From a checkpoint of a small contrastive image-text model.
Model: 11.4M parameters, 48-pixel images, encoder arch vit, encoder norm layernorm, encoder activation gelu, encoder moe top_k, encoder width 256, text encoder width 128, text encoder layers 6, text encoder activation gelu, text encoder moe expert_choice, text encoder num experts 32.
Training: 8300 steps, batches of 256.
Data: trained on made-up waving flags, 48750 training examples, 43.6 epochs.
Rows from block 3 of the text encoder of a small contrastive image-text model, named by matrix and row number. Rows with one number within an expert belong to one neuron, the router's apart. Each number is 128 + 32 x the weight over its row's rms, rounded and kept within 0 to 255. All counts start at 0. Numbers have three digits each.
After each expert's rows are labels from the 100 texts, of 14848, where the router gives the expert most weight on average: "fires on" is the input token at the peak. Only what is clearly more common there than usual is listed. The data: made-up waving flags.
# router: router (text_encoder.blocks.3.mlp.router.weight, 32x128), inputs 0-63
# up: expert up (text_encoder.blocks.3.mlp.up, 32x256x128), inputs 0-63
# down: expert down (text_encoder.blocks.3.mlp.down, 32x128x256, transposed), outputs 0-63

# expert 30
router.30:146114129164107181148120169100097158194081066134093108160140146141079148146101158102172108091110144153098176152123152090098154148164101101100079141132095151110145166149158177093177152095073104
up.2:101106133087161119150121096172158124119162169106130150165081130146147095078150150158088103159129085117198088114092099193158065156112154094153150157124201109135079091123123111175110115158133139
down.2:184118178095083069120139081127129051099141146120101137122144071139119119173099111157143148118120163144098137166197202122188150112157139148106117098121093114167131144069190121054133114109087062
up.3:085125118076136114145117109145156095111157168119145138140057137109150098080127134154084123177130092130177086105110092180142090158097163132156152141118200111159084070107102111202089110168152147
down.3:159135115126109144164106124133136185159120124138155159139203163139102163130114080111149177101138171123095179116184135113077153067115117160166115108113077140117146127131084110112127078160119165
fires on: ","; "and"; "field"; "purple"

# expert 24
router.24:153130148178115192108122114147098164109133153157096091127152134100132141184077162099111100083083053075164123143065104107099175116154112072087106123181073146077140181158145186084194160130139100
up.15:134129118115112150201113130102132100187106052110181162146057132152081112092141095128126142171167142169104186139148136128155081122156118161134109182141137101185136081016110105137107085140107145
down.15:128132076149132119141123176135126169136098115156176163102130163099179083130150109135107159164141187088129163112145087133093152117120106215162153102183130085140160067140103069135113097096145151
up.16:148102114088110098176104134098138081163104079105170157138063132128095115097129102136142178176155141170099151114157161120151076112146120188135121159112137098185118076021131117152096080098123146
down.16:156161128085171080121155106157125124135088119131131146149167095133105139106146105148173159093125158146092126103192197151071074097149130215136095077112099153160140113079098140181088136120117161
fires on: "red"

# expert 18
router.18:146099128146169132144129184101086177190083100086183135179140152156141094094129136096132133111131101153098167089085120113182132125134104144158115134123108131143123142116153099095093134098100165
up.0:154130104116096136147081092143139126113149196157139141112174134122113151157081087145123133144065154130122117177162056167101181107045148120142126080149109080125117074158089126145144058158122132
down.0:135103055148077165180052128146098128157136153150146147141181144109094168151057119173145149162113171118101176151180082168078175122065126133158117118120138107087122087156077142117156020142100158
up.3:153111118116067127130060094119144101093170219166088109127158137117084200179059119156140131129095144133100112187167104180116200103058152104132108063149097124113143100164121121127181079147104117
down.3:137091096145068131213067110094118074143157136157087089157168158125072195135110161179123143169157131174075160185142135128084103119133120121153106147116127164083141125118137134085170076111119132
fires on: "pink"; "field"

# expert 2
router.2:142117098150120126132079168144137141196101098108156102124086172097068157091093103090098151127115079178139100100090121105153146087100096084118116164172176148084098135115130162141142102159098170
up.1:127091153143146120117137103110103129138175163176063157160191091159117120174164177129163108085143161080142129186156150157105116172172087104132117070147129124132158162194135087104147184086120087
down.1:138126116117123135141085110136139113120146133099114072142120122131108170103119116134121107113110050194126139110085146134120106102110185081097102187110132147091093169118121176125154072162110156
up.4:109101129122137122143147094096106090125159168188095177144180095142155106146161180143163138152141190107129131184202136147083081165170116159155127064119120115180148100145118076124106165089145098
down.4:125098121121112167170089095086106097132157154228066109146157103143136124185140199146156105106127140132152177199182105126070114170160105127125103093160136114175125127195096081092180173106120053
fires on: "field"; "white"; "and"

# expert 9
router.9:085094087170149174162096158124095149186077078143150172168085171099081086084074171146141145168168122140109159140062100118114101180094087135167116186141199117151108097116101148157145107115110136
up.0:088141099148196190154109166116098191151059061143136164128148145121081078111114104110092121150207119157102149100082109118083093159104116131165115132079179130153170109086098135176138177140178169
down.0:050109113120165114186102088137077106139159142153124162181162129150092113151158171153130134159173157103133119163141098158071081180143129127196128112094175150170115090153092154134125141090159131
up.1:128118154116178107120141083104079131129087115150135168093146099165101055190177055078099148126179109107092103078158142155120132153174123112095123082102087121176201170155119115128139167121120123
down.1:184124129147118117090127154188163142097103135136136093046155074124137171117081069141159111106061125169102118135099123138140176095090162168047126116170128146078154163126156136153155116111104115
fires on: ","; "<end>"

# expert 11
router.11:126166161161159139109118134147123132093185084099157163155137116190130108174196088088074128106176105116126159108113139160109078086184172110151157170087110084082132154114104058105090089158146182
up.1:142121105086053130139133121090170070104133167136105085110067155106130167102113173149187131196105159135077109166185094098158162174094103168114145070133126153208143067093125131140130154128134074
down.1:133195116197053201120122132103170108081145150132041070131130146144092201113125176103145105142116093150073127191142116068139159139150104068107119090151111195149153117087159131099154170150175084
up.2:132150097115057142136120127115178139093110176181089079122114174110149169082130194134195115158098115114096106142149080103119154164095098134120135066126117158169152078145094124174134157163164094
down.2:173146138113061114113126117127149134103117187135107163112151144137109155126100129124164155138104154135096092168184129169146172136085097124122097047156098115178165069106138110165116111160140116
fires on: ","

# expert 3
router.3:076160106127162128073174133163087129166096144078102154158151097159104131106120132135128098127184135084089099085124142165129079130090093124135097107120136155111156137142114120155077166157145182
up.1:148043132117154130141058160066153127118167071121184135128098147120116131183140100084104192169130169142145131154145135070144144092130182162149154155139101119115138086116157100094162127049124119
down.1:142162157158156134111141150185100167108145153121087100108186083128157104132178110157116096051145142101171194135115117154082130099183149188139117075131099148133155207166079101114176143097142148
up.6:141050139103093097173078103107134082123181132135195142111095134099125100176119106151115200192123168142138119169141108114171140121129189145160173158152139090130110073114152118073136069070101106
down.6:103150082116107148122110158121144167159077133121127072130091201102120178087084152162137077112125098138090141072083099155135148117055086109131132161120147168075151160148094135166135100207115168
fires on: "field"

# expert 21
router.21:104121130119150171186115108145109157185088065116188188150093109165101087175141089135092099107181122173112173117086098174120067107129139121158110182157157088122123149131095073091153082171078140
up.0:129126136121106057094167119112140095102106189136079134131136144093156158068116167131165171179141102130118044104161175104141109134142115133124104059102128186157153081097152161194073160106181134
down.0:156141157122184060029147166124119155084127121133142103091159082081202091144152074101108162075112133116167139084141160100104149087140176174125133110132072094103135174168122074146103139100152146
up.1:128086125114100085099110138097126105102141187161060112148138156080138177111087187122193186150115106109143059147170166093111156146101112123133091055113129171137136084153157144192140160069157106
down.1:154095123106092113147095127078170081082172110128177112097073118084149118139122103120108172183109128171139131167147128063187130130139186171114164141152105113159124059054164110101111098088142096
fires on: ","; "<end>"; "square"

# expert 26
router.26:142108148184106171088110194105134142124083087146113087122100178087153100072098167085158161107087085150168103124094142079151173167143087104082097125180156178153117099096172127146144178097157089
up.1:095168121144134134129170096155093103117155158102110130147186079172104163164145094172111067131156163102058160136136100206111105096137127121146149149107114128077158195162095140068118092173107161
down.1:110154090152108182148132091130112096094172159145093117127236090156114177162124128164148076128120181136064185181185074174058129135147154140133135106128113145103132181197066150060147108164118131
up.2:113128115115132157169134088153122128137147128123123144152170093181065183189144091165126072108140162126073169137139087200085107098107109124139141143111133121095125177182096165083147079160092143
down.2:150094127143132113189109137174120232167075128192141130148140174107166117099138196169133147124131071115168116112061133107154100120104092083149122168147176114065117098170135097154144106119123126
fires on: "yellow"

# expert 15
router.15:098095132164117128148114150143093138185097085132100122204124150109076143107073145131132135135116103182107136121094147105126120163120065079101068147218171135105113168126131154111154130103092125
up.0:183109180107131059079181117113143089052120103077110159133132057155163077128171172119104176137140150100117074142179170104184088122173140160118148084135082127162153112137168112070082168100134082
down.0:103120094126139125112118178106059110151112096126147169107145120113078128145108104097197174140167181130104134133174154114115152135096074187109089081058113133147164086100126175142122132090142175
up.1:169100139098162126132083074163183179094107151114141141135137102157149129109210104137116155134123129184127124130086098147159083053103213125139163121149072109138102123120117100129131133139130114
down.1:116098082088139121123094108131155134126093110093167125108112129133072161143102069131159131148115156122067137078131104155116132087088161166137180149079116173120151122143085178130119093151116171
fires on: "a"; "the"; "diagonal"; "with"

# expert 6
router.6:128077144155128105156112159134093122191082072124108132190112155114065146122078147126146163109129127167123139150099177111149114151138066094107067173204169164116146149126157169103162133108096140
up.0:102144063089144149112121159132091147112142136126145174124158109094153168197153102104157161145118216095113132184204072139066164161028201163150202089112118061140149148143114127118141111125152130
down.0:077166102160067216180116134130168155136140119120128115101082223129099136113126126089076097167087084086126125132069054123136135126112105078137139150141163169145111080109111167136148161185143151
up.1:128154177155188133060171153112105123098193132078128148157193122136150114173172088092088147122162129081180105115146143112123136099165179104131147120099089116081138140158148129071103168094145159
down.1:134106155122137097150170068155112138105125140118120173168137117139118106089167171159155142176168165098128113163150156131113059183180138134134161117157155153200109094124146162107129161093095096
fires on: "horizontal"

# expert 19
router.19:157095122147147150180106120168058145202131111166130162186157113115130066145097166160181153158084143082146182207126129122132150135111065106114115158147121036118070118135125118076182086082066138
up.0:177153109112135132168084123111214176114139138171161098064101111143159149139137084108126112109093108125128175143124084123133168084073141138082149118137112112145137140124085027165185120179125113
down.0:085153105173097155141104184116101113122120063106140109126135165081059159134090093064154184136133100140080126141161149060107143136140131130142090121105136184134143107081114209125142121098158154
up.1:191111216141118111104151066117121125115140154140101148073141119133116077183131125137160152105145153085143100176175183125160148118131160079094103075174063100137134147142194153092117124077107081
down.1:066160122173106148109172114121090094128156134097065104227159136172100158110138181135159075139190119104080144134132139143113089150177082088132123139098138172090188154121130161067120146144144136
fires on: "<end>"

# expert 17
router.17:134165125101101121114153120119179147080150152138137128078125117174173148131189124120132116107150129070127121132158107136123146125133167123131194096067108117140168112125111094159095123150180127
up.1:057202130185129127144213103114127136126103156094169149081138136143155106131163091129074089194180151108094123091090101150129097130180122118140147149141151135126177138096097123098058116175164167
down.1:126130094161159152126122161096170170142124111144155138102141121189133135158142096109139079136144182134105158160063072133117174129116105170096137144160107117110181130141117078133134157117140139
up.3:117129125104123152100172147082171124107154123097158104090095141168158118162164104116118103160158176072093133117122073117152142123129107159113185147149101134120158129115136089079098165148141125
down.3:131128086138169133128113175073147185141078098183183131086172143094118140178103076115151168109118169107088142099126119090084170071091131196134167116077093147107134147149098135150116155114140142
fires on: "flag"

# expert 0
router.0:155071114115110079155094116133098119195077126150108161199150129083136124074101171167155177165121108174162087135149174122133055105128134132194090124138130132138094092123155144151125087077106128
up.2:127181123135162153057153180109152124118147090050164114115087152173116118145164088060089096107144140097092131093112085124137152115123088151114172138134103122104162146090121100119117174143173174
down.2:125161086150136189158099164112197167147120111091188122111084180165111151106134081102103086162132132139103147105044037149123140097087110136115144188137154119086143101089113086138111099179153182
up.6:154168120111118161085157180104195132085136091060180104081054167147159106100160106071113111151110151129114117110128078074170157124127103176113186119153105133135130088069142094128094170160177141
down.6:154114153145091108173145124135165145159132119128121153170156149180073163122146154139156119139131154138089133159119158120136086127181080138113153106121130172128165100071188122099118164111154111
fires on: "field"; "orange"; "and"; "square"

# expert 27
router.27:106098136163102147138095149136085126186100102159104096176104178092074153128074155156160113133168114140137142151073157113145131160142067075126066166194185151092163161136168144089166125112071142
up.0:121142128061152107158138068160138146141118159126179192109158100165148128147127073161101082126111167103107121104146080236131121090063121146151150114096109080125110129164058099169101060195106158
down.0:154147137102144118140127074126169185117131157141157188105133114176128120125152078086120129127122158129118097137154097156143128106104102127142141045126098114186133074113105117181103130166158109
up.3:177101156054161098164130068143171171123123156124175183088146084198144123143136091123124101119086185123112095106143098177164138110079118156113156076120105096152083116154131123135133125156097085
down.3:164136127084129113147108076123198180103108154152160175093109098173150133131135088105131114141100154142104108148155083156172136108086135127128142052133110114188125080120109120187114107158136092
fires on: "grey"; "flag"; "brown"

# expert 25
router.25:177087148131161080056132170086115109093123107123130097152155099071193153148096134134147181146096133119134124129145121038143182115097119166171159140099108121090188130142137109079156115063156122
up.0:120151109157170163120088164109159207138128093136162113117089190125149104081123087109085105130139080138165168105046092114104168110124152078124120181171148098083127128131113074162150083159149176
down.0:122172089148176185116118097101202140084148124086158110137117105169092181142172046070092037122094117176089151119082080144114130113116165122093166144149101149111165144107118146154083117188142143
up.1:053144121187143182141099192108079155142109057128151108097143195096118055151109107096099093104153093127144167135102112080075162161139147108131088169136210108130165156151098140141173131109132140
down.1:114187107143169180115142081151179145113159151129108100138123095170105179120119074122110056108095095174121163160114097158098113132102163092088131123114107150129126143108099123180121125183143166
fires on: "stripes"; "<end>"; "purple"; "offset"